{"model": "image classifier", "dataset": "dead-leaves pictures: piles of overlapping shapes", "train_examples": 145000, "image_size": 48, "crop_scale_min": 0.8, "horizontal_flip": true, "targets": ["shape"], "num_classes": 20, "arch": "convnext_v2", "isotropic": false, "norm": "layernorm", "activation": "gelu", "mlp_ratio": 4, "inner_norm": false, "moe": "top_k", "num_experts": 16, "moe_every": 2, "expert_mlp_ratio": 0.25, "experts_per_token": 2, "shared_expert": true, "patch_size": [2, 2], "depths": [2, 2, 5, 2], "widths": [64, 128, 256, 512], "kernel_size": 7, "label_smoothing": 0.2, "loss": "cross_entropy", "residual_init": "scaled_by_depth", "optimizer": "nadamw", "lr": 0.0014, "beta1": 0.85, "beta2": 0.98, "eps": 1e-08, "steps": 14900, "batch_size": 256, "epochs": 26.3, "lr_schedule": "cosine", "final_lr_fraction": 0, "warmup_steps": 440, "weight_decay": 0.1}
Rows from block 5 of a small image classifier, named by matrix and row number. Rows with one number within an expert belong to one neuron, the router's apart. Each number is 128 + 24 x the weight over its row's rms, rounded and kept within 0 to 255. All counts start at 0. Numbers have three digits each. After the name is the row's rms in percent of the matrix's.
Before each expert's rows are labels from the 100 images, of 14848, where the router gives the expert most weight on average: "top examples" is what is common among them. Only what is clearly more common there than usual is listed. The data: dead-leaves pictures: piles of overlapping shapes.
# router: router (model.blocks.5.mlp.router.weight, 16x256), inputs 64-127
# up: expert up (model.blocks.5.mlp.up, 16x64x256), inputs 64-127
# down: expert down (model.blocks.5.mlp.down, 16x256x64, transposed), outputs 64-127

# expert 15
top examples: bar
router.15 088:160099160158137165096152140123110163157121104113123133142165157165131110116084146118109132083083105160088087165098164144144094063116143124109123129129138156132156128141122079166118140154142135
up.0 096:103123138132117126141138157119120119119117131100119111101127080101110145138138093127094133124125134115150157110121098113133125158104081145143099131163112128156093138067122131070187167067139129
down.0 098:135100137131130106167143115086087148109124134120148146147116147135105159137166154160164156130140114134137128100103146135123165116175142135150138111120148124147123151156141138112091149132143101
up.1 112:128136167144164127172151111097086093126138144135163153151115112122097112126133120125098102108115117146118083145152114114127082095132118106152102126152072109133141147141102138139145135083150139
down.1 099:112086097125069161088143140164094151101111149113143132083142064143147135093148137142138133072119096148139129101134091114111089118169152117114139158168098143140126112156124134169142116121140134
up.2 093:112082111154123122123134103174100144132143116163101133126070096090151127089136109145093132094123115113140114094118109122133150108159123111111084146131099161135109118157159105095134135142138121
down.2 099:110121108143156123148121112073151141135117112151154121122105136161067140106164151136127130163132096134132106096101116116142156113157120118180145111107125120169095133107115148124151138141167086
up.3 101:112145141139134132152149113110101104151109124130123149149121161144114100114147136140130128114116123135138082133165117112142082110100134120180104112170112100106133143155087117143121135057123148
down.3 108:106101122116102141132156146176093135129113117110150165117138096141169131148158134150140128095141118167166160137123116136164072111151162140128160168166097125148113137146134104140127090093156119

# expert 5
top examples: tee; aligned
router.5 097:165088134119085151104175153144148164118132161125164122125164154145119142132134105080117147146126103130108151131097089135153129108144127116111143126109144130099146130095134117148136102163080104
up.0 097:093153136109102139109105094113147118095182137127137118105128121123137147189127147131100124143167139082137143099160103115136088118097130143145133139165124096130157149084095115081094135116136136
down.0 122:081097138104104113120156150143132144108126141150171147145150088155120131141146166122104128116083117118149113172128114127128091131139140169139140139140107120137108174140123150150090139123102114
up.1 089:074102130174119104124106153161105092130083121124088131114114153160093111132134111164138143118115090155106116115143109146141138123113076121141084088149161105150116137111106119101093135045103122
down.1 105:144126099108139074138127087098165127145131137124114096129133148118134121117146127185163135140173139151120150091086158126121140114128134122132146099107131140129114120151130132061170127156149139
up.2 099:130173112117111112126077154161122130079136128134153126127143093169170117106147179127143132146109146090182141148130121132139152116172134130115139142127141133089124144135165132123074124146154124
down.2 080:116113112160132125129149112107110116142151144132137127161116101160099084162154163155151099125129113080151131150206143143142127133143140137135137110167143141167099127102100087134125083106152084
up.3 087:111137116144189127150145135154122118143116096127131132108147119092138104141133136151132153104122145134087142084108148137135142130159136167143058125120137155141131128089127106132095118088154134
down.3 082:180140119118141095128088139144105141114139111158090173151123125132130135105163081157097118164149109127158149098089133128134123130160143132136153136098143109106164087116139132099139152107134138

# expert 9
top examples: small pieces; square
router.9 093:096150116101133103152118116138131122091150091164131099112138130173168110148162122146107087143128146114142161144102153106146116110150146120098115177104156136168154110126121089096109098124095122
up.0 094:091142140111120104113095128128129114136127172115134110113153154160155112130153146171134121104094094181097110149121118107117168129131138129129136157165153116094126093131112103140076117108138128
down.0 101:127137073150093108143128113148128150159135122127126135140125093152159112153114142096123097166137127171123154110165102149124110105135118097113124128153096131152133129092146099143169145089155132
up.1 095:141131150137123107098132201111097125170102139119091096094100146099102117143128104169171110141088128175119126131124144113158160105130114108129131147166159088113123128174090128122123129068136109
down.1 085:160150099129131077160097091139070113122152098130085111128126122109153114149107113141151102138155087138151151114127159151141159102122136103152153113146114130132114105123095082137134118133169124
up.2 085:128135148169114154123116150134122090100192124160152157142103133092173179113157120149070112154115143091137151152138113134128068078117134144124119146113132096125137150116125164095078137130104112
down.2 080:108120113099152158150115159148130163122139134169142124139150128109142113116153136144107157116090144126131107152141129126139106136106151154125104121100124137124159136103148148174088137131108141
up.3 111:155120137154117137105123107136106162150126135119130169079180128142153133142124150077138142126110143132158106112174175153118107128124141124127125118110117220134131102131170139127167109152151161
down.3 108:099107130129104159127134155137143127158130178146140140136144103109152092156135137087102106111101162137124143193169135152118103131082095165127146156174130120157091170105103089152119118092152106

# expert 10
top examples: star; mixed sizes
router.10 102:125131137141152155166132142151167149133128158163113147089132141170134150094147124107125098164113110126153132163103142113182104140151140133108142147098148125128120143168153140158154120167135107
up.0 098:092131152121123133136120102184104122114114142113129151145120140121071087124146111129128160115124124103102141102124120133116149151165093156128128122116146104112138147133170096126105145140069150
down.0 102:119115148104147089101157121103083095150118091126156110074118136106122156109161140186139148114156101134141121092092118117132166076129161101146122121111129096136110125176122157111161148147118113
up.1 082:170122081116117141119128132177121140126123160135138113122097113125085128083132120134132122125117155134136142146123142110141141146170100112129164130124133158128159086122161142150143080164117150
down.1 071:161165147172124166139090115101068137156140124120119097135104125106130126136091123106148119130195145082148127145140147174126172154120097096121097125163131115116163106127118142135125096118143133
up.2 101:156151144112132117135093123079124118096140113099112109156154070100127149126095151128099125127122124152124148118137125134107118122080138126138115098202070075142155117136061155102099126113119099
down.2 103:143163164159151161128106092129114131144127105107106096124091170117086154119121132106138159127142145094103072136117150118128152142120129117128093153100115135123139103127150189154116159140080150
up.3 098:087151105126149122134096107151145125109108117127106159103130158117083104098145125119136162152122127112128155144126130098125146146149111154119131136094175100112133117127136148119086142101094146
down.3 102:086102116088133103115166145142107126141110143116156134073147133111123133110173142164131178088088131124116082125133154121129133125115145114132135139111099120151114152113141190120134136105096109